{
  "dataset": "small renderings of single solids in any pose",
  "crop_scale_min": 0.4,
  "translate": 0.06,
  "color_jitter": 0.6,
  "hidden_act": "celu",
  "widths": [96, 192, 384],
  "target_momentum": 0.99,
  "init": "lecun_normal",
  "muon_scale": "match_rms_adamw",
  "nesterov": true,
  "gradient_centralization": true,
  "max_steps": 11000,
  "epochs": 3.6,
  "lr_schedule": "cosine",
  "weight_decay": 0.2
}
Rows from block 6 of a small self-supervised image encoder, named by matrix and row number. Rows with one number belong to one channel. Each number is 500 + 25 x the weight over its row's rms, rounded and kept within 0 to 999. All counts start at 0. Numbers have three digits each.
After each channel's rows are labels from the 100 images, of 14976, where the channel reaches its highest value: "responds to" is what is common among them. Only what is clearly more common there than usual is listed. The data: small renderings of single solids in any pose.
# convs1: grouped (12 groups) 3x3 conv (model.blocks.6.convs.1.weight, 192x16x3x3), inputs within the group 0-15, a 3x3 kernel for each
# convs2: expand pointwise conv (model.blocks.6.convs.2.weight, 192x192x1x1, transposed), outputs 0-95

convs1.83:417538501524546516472529507528486483490499507501513503471485526507482504486503492521499471484512549517494503485498488460491516524486504501492492490569496463522513505506494510593479449536491478505472527464490512481466478507488492563478468497513513472475475586486494493512533492467475457541472474514497498482502525527506512505473484503495509509484484503502464467477504544483507504510528477481536510474531514523503498497525502499526502
convs2.83:459532496516497489544494517543459522486505516541525498486530489449490519537459515474504454492505498517558508504507502502522495522479492455515534481497523498516481487487536512512520480508482507482474484538506456477475536531480477495486484454538515533472435460502491487484465496548518492500
responds to: glossy

convs1.180:479433485467512524530509537519478513518517498495494500468488489483487517515504505481461481490483506513530525534540543490530509483450467494473502545523522462512485499525524522498483503485507512522553487481458491506479498522506516512493496491495520532518488484479477481482500411439508525518551539529498569500535483444505475508471510498506515507519503508465525532452444526499518488484464501514508489474507504516516529494482479491511493
convs2.180:513507511527491452499524559507487492502511496476521526470477497501462505489512506440545466482464487484490492497474529539525476473549500503488523506460506514489505482501534490475533489497495487469483501524487569476504546485502527493436520522489516500503505486509504509491472511484475431508
responds to: yellow

convs1.161:493507518516490474468523527499503518493490501487501498499488499495494496488491477477499478523528524463503468502532494491465497509521512484509503519503512514510507492504509512474500493517482489494503493521523499492478513493498467492470509495535502519544478532483523497516512509505475472484507489514540505494531445440430542563499483530457501501560502459533492467526488487433553566485502493506516538483505458466487515468506556573488447
convs2.161:462522581521490489500500474524486468464503491517508490500537491455503500474513501512468514483500451549506498501487448510473486508547492520460497515505485556503488497477520516515526493537526478532492507492517487509532486467498483457474449505487504506512466479500465516508499496500530519469
responds to: dotted

convs1.179:522529516528498501464467473485522498508501529486479506504512518512537498496479488482474528530562485452482506502478523492452477530567528492530501487585486476433491467489493513518468486526519497495473519458481503553517507509513493486483489485505502488492536492528492519476502506487514555520466440481516493471495475505495541477542480521484517503485488475486477512535492478523499479512511483514551488478485475501487488507471479529559512
convs2.179:495526482481500544515551477511482518518506489465492510498491522528511524497511489536541562474496485540543470502507512489496471431483506468529505510494509510484488522486455517501483487525537493487499494528453540514467491524479483528471449558501516495505496499491499495498500505535463532495
responds to: yellow

convs1.61:525502533507509511517508510542516465505486502452485531518517493517455484541499491493478483488458510514473541499529490496494517518522513465469501533483470571511435491541538469499523509501474486481485501495523454531540500506488493499499489458455528488458500480516476534544512478532480514510534462496511512503503528488485508490461523518464480551488491472543513491526467450495471493513520486523529495512527525496497474523518460494485449
convs2.61:465503511522471490524515567479484536526492490508486490529552532498497482489490524494466443524441490501491503521514454483495519519452507489495521484516474474525499482505479494480516474479463503473542513529449514532489504510514504465523520513464503451490478476457479475483509485469504509476
responds to: dotted

convs1.184:491512510489504517458483548512543517509503505516487477538504498492517548490487528518450487476536468484550473493482493510479519513525481492486492493515503468514526513502504551491462494495435505503496555485483492496496500488513478461467514503469502456505517520481503523529493526488484500509493486498477488515575465445497469495480484489524495561496522555537467439530561454493530526518524501514499495485474501494479505491504471494486528
convs2.184:485559471487466507533480467524541486506525514525503484472474520482499493454470496492543459497489532523476477485446496480520526505531501480490475484476503514490470505512475482469471566453515513500476437500510502512468488475497486515510483480516483513507513494502498497545462490549497502482
responds to: yellow

convs1.40:452468551495486484491512511527507508499500519484511474470487520469513512498502485475513474513466462469477531483545521469533482486480499517507502500491504501509514490513513499479519493515486513471509471467514491542480495464508468446521501509539510498517518616478470473467501520493558598482470512500501501522525487489494514476516508491526506492508482517485491523529504494535476482489483499547531482447469508483490518494497524518523484
convs2.40:511466541459485525510493488484479508477486523519502465527509477546535508536451503514475538499513522445507515517486543486476478496503514505501523483487495484471494527536497560511514534498504513516504500508483483490489471521530544480514450526491559462562552512538508554526504533495512463476
responds to: yellow

convs1.21:492514498434538509495500475527520457487595550476455497495484508481464471493528495497494493481530510495532509526498487507569465461528506505520454481589507476456479494475521479521553497521495494489497507512532490472472524518523491524521483484505504514503494497506502477493484497496498486483471478483525532492498517497492470531504497466510535497505522499507535483479496525524515498533461501524499541485455483476500488488476453506519500
convs2.21:478510480495492498484556494511503514503525527503499537557505494466515551496524472513526517527493511522479475511492490507478557462476516536472481514520482481491460497539499439502486504510509498501470494508542487474505512526508507493539553492510518489510469499435512536505474528507464511501
responds to: glossy

convs1.45:546543547471530515444408443489482502517480503538505495530530528512534516470463480483469497505511495495499502518535522506524493435440461501479486485481499526511524514455487518527499521546543487487507509480522511530531515504494469467481516539517490543488482502525476461502505486471486500519512512491511494480513511474490471492483482476495489524506511508518551515520516500458451472475510501501541479495501494516501529506525507487499506
convs2.45:504543500489481531491492458477483498553488483487515483477487504426478475475564482518510515398513482498513496464506489476491483476500483504518539509518476484510472477477476554497515509498494484447502543495499493529523492503534521544451525558525475475542529491504496542493508489485516518479
responds to: purple

convs1.38:512520471491481478485503544481507471484476492510536488505516521510506468515505486489483522500468477487494480554470541517456489566489467506502473475517515510536519482509548506474540555485509517486523481500521523544531490465460494516473457496507514486520514463520494529484470501475496493532497482533487471478502523508517485529496496484467512496485503510560494519504474500532458559533473485495478466461463462496532516526540485542456501
convs2.38:519466481489507503504459525480500476542509486454540474510479506463468545474483522517466515501480491547488534526512509482493451543448492518517486507547521533522512486493488486470512550503502512515499525519479512523445491452480495502491526509457493510470456490520541506507504472502479504495
responds to: red

convs1.18:510466507487482448499509501525506532495399531524477524476513490508487497535476516513513511485463471496488508496509518477420555522489528494530510480397492486502487482531546522473474524500516496544504512482497521479470518498502511483513499504499505476503519471455504477505491484526495493531506539486533527513504456529495482528510474496503481509525498510502520519519518473505494504488534478506468463487483489499507503544547504510536501
convs2.18:489476457528517481504529476495462485489533489512485465490493480496506514479500457529498505508489533457541528478518483514486511513493494497520505530469495527498500582536519513492454513534502527475489506518486528489539444502442533514451508490477536474495518505509500483520504489546527544472
responds to: glossy; yellow

convs1.28:483470476531552502517500486446503483507471487492516484555525545503469513520469480571551503483463457518508505456525555500470561496492492464528487476489466480505473562507510473453458537510523474486470519511494499517486527510523510478488505489523524503452522556440485471505508486508493489497522498488475499469521485473472511523488516527500470506496484485508519521495484499512496508475478478514537517497504514499523520522526528488494505
convs2.28:470478490497476511519503544505481565494480491528468506502471514509500475466526499499468480515482507425481491450505469541500523555523519529506473526503510539516508556499504494504473543433484502521521507511554489482508528487513492513482502575475524459494507474512471513521516506535544516530
responds to: yellow; orange

convs1.33:470482468505500494497520521488500511523500530507463476487466484504480479488498521476485470509522514518502487472456426483458519535564568489520539527504481484459472531526513499508473469433463512493518491512507494490484498488526473502500492527506492485499502501508516506529482504514516532479499475484495475496463515553516586508480492505484508484519494508485459495495479495521563574515482509472519505520491518536504495494487528472517523
convs2.33:525502504503474510491501489511462485524479471495513500472484500477651574521528507463500501506506514495502487451504512515520503493502494508515440496490479512519472463472490527482534484499505475493458514507497509487505478530532516507462514525497509494484478491527483490470517512515541527436
responds to: purple

convs1.94:471531512527516533461450483505484521484549478512513510483489492492484491500493534502525501494524480479488509512500493465484508502499521484477534482538513502475473544450496475611538491468457482488499504477459487501493536465509498535496470475486485518480486595500477453449515493516499530481519492487513479533497523484523481512533510478492492502493474504513494481499508504502497501518496521475538528513491465495508509504558537513503479
convs2.94:460475455532508455541533458494494462505548536516541506538490476500469518521487497486531482530524480505509496490484519526520512515506485488573445484488518492502487497498473507493469504485512512489471478515467514468478489550486465505511524491546497508497470478484523508465487526487530516487
responds to: glossy

convs1.32:483468471454504536499519496499501525530506506479506484520480482507480493533470510499477490543525487480453491531509483511471481514563485513502481502482483502496496505495491519459497472544451488475529465520532504508508491493480493456500550492519506537517491530521507475490511537504505545487470433494527447504526501509486540518494504477509501519491495506487515460489475514534534520508546501499519528487458469497444516564476517484567467
convs2.32:502551503471472507526504511456494513492464491494496470482500509487556571485492492508497491496518450474474521510496512519518480502462484490522488488515456488483558463466495452487487505540520509533505517453491479474509486515504528505467506538480548479534521475511501537497516515500526492532
responds to: red

convs1.145:483523506498482511501467483489461461534478475493559532522541522491448516486492458501502512477502524503459492511490502474505483479504487502536506508526480490484510496523470462498500476541509507447492522479449507550521491482512490528481464486502504509517510544517483470482492494519466535550483502504531546522496492506488477484463466470512491482547577525498534526524486487472478503483513539479500505505487556499488489507470468539545530
convs2.145:463496464458507503509521514504505560471525494512458500478511521491489510467511509491505478483529509489478451475503489512474510470565470537510542505514493500513462478484485504500478499477513523545501476500566509475565493486537510516474465471516513496511493517506488499448503474538482492467
responds to: white

convs1.125:508538504545508502487491495511522499530491516491502493480425500525490455524551510492485508532509504500504485509520497468506497480493515491518567473466478517477476488491524508482504513509484488474501494443426542498522460504449490552476522510504499528526488493528496473485481488580478478489504482499488495516480539511497503496499519456501536507514480496500485506508470463555558512498466519527481502522498474500521539493523514450468515
convs2.125:426528504478522495515592454529530486529529482503510469444484526482484526539516470500512479474522502492473551504479493484503472517473489473466511498511477490459498494485478496510514495487502482518436479503474507497517495527497519492492473504555508512495496572486530486481511466516479511500
responds to: light from: left

convs1.190:514513485470465487506536520491532465507470523506517505533476503508482473472503521501521506454437468512510515509529476506575511494505496468508480508491492521519503515517474477539517503489465517499485516522511467466501507470538478555551490530490506485496545508532500492499493523517452465462515517541503477508497545532492456437514502478537471503477474506518487470544514504446447494500522499490452499508516499503510504509546498503470498
convs2.190:500478481472518478494514490470547475458488445457498484521530498520502462502532442477475539479491481480501493500525504486484500493518477471524523484500526473542508515471497461531493498490540502485444473546502526453502491511483548480492534484503501543501470481475498531512524509485492467459
responds to: yellow

convs1.171:496482480509496503529509489480512520490508501491479502508522500473500505529495502498471484472539513522444496484476497504455462465529509488492511495473501506504500507480532542490466500516537501478494521491488458518516533475552578498461477597526478489515536479478492489479499488530581455480471569536469526521529524492529488503502492492525478486509484479499494485529535512503489464501479508482515462494463498504493519503466494510496503
convs2.171:495481476451518476504478507517492498521502504497511464559515501478484520502506521447489528524473499487481472490491457497518506471487477517494497479521491499505469504473471453444514502538494530481472468515536488500477507489536494517493551547506530512490479518475474523504459495542528495515
responds to: glossy

convs1.29:520503515498448526514523491424480538482562503505522526502485498485519459525529517509468481530438519519499498477471479495496516501534511487497520553503500545477487489457500476449526553525505458515511451469531501494523502496495477531476489532521492531537499471542496490536488467506461492486507509510451496504490548485459510549508480483506482487478505468481459490506483514504525512471513490537526549487516495494501482498509496491497495
convs2.29:530478467506493477488521501509538503464488519512477503529504518550513473535481491483531517459544517470482476441508531518528473536486485529502497485525470502500555483511478501504550493497441482493482477493515493539487507499531458502492460520477487458494482468500467560479483446477487476530
responds to: glossy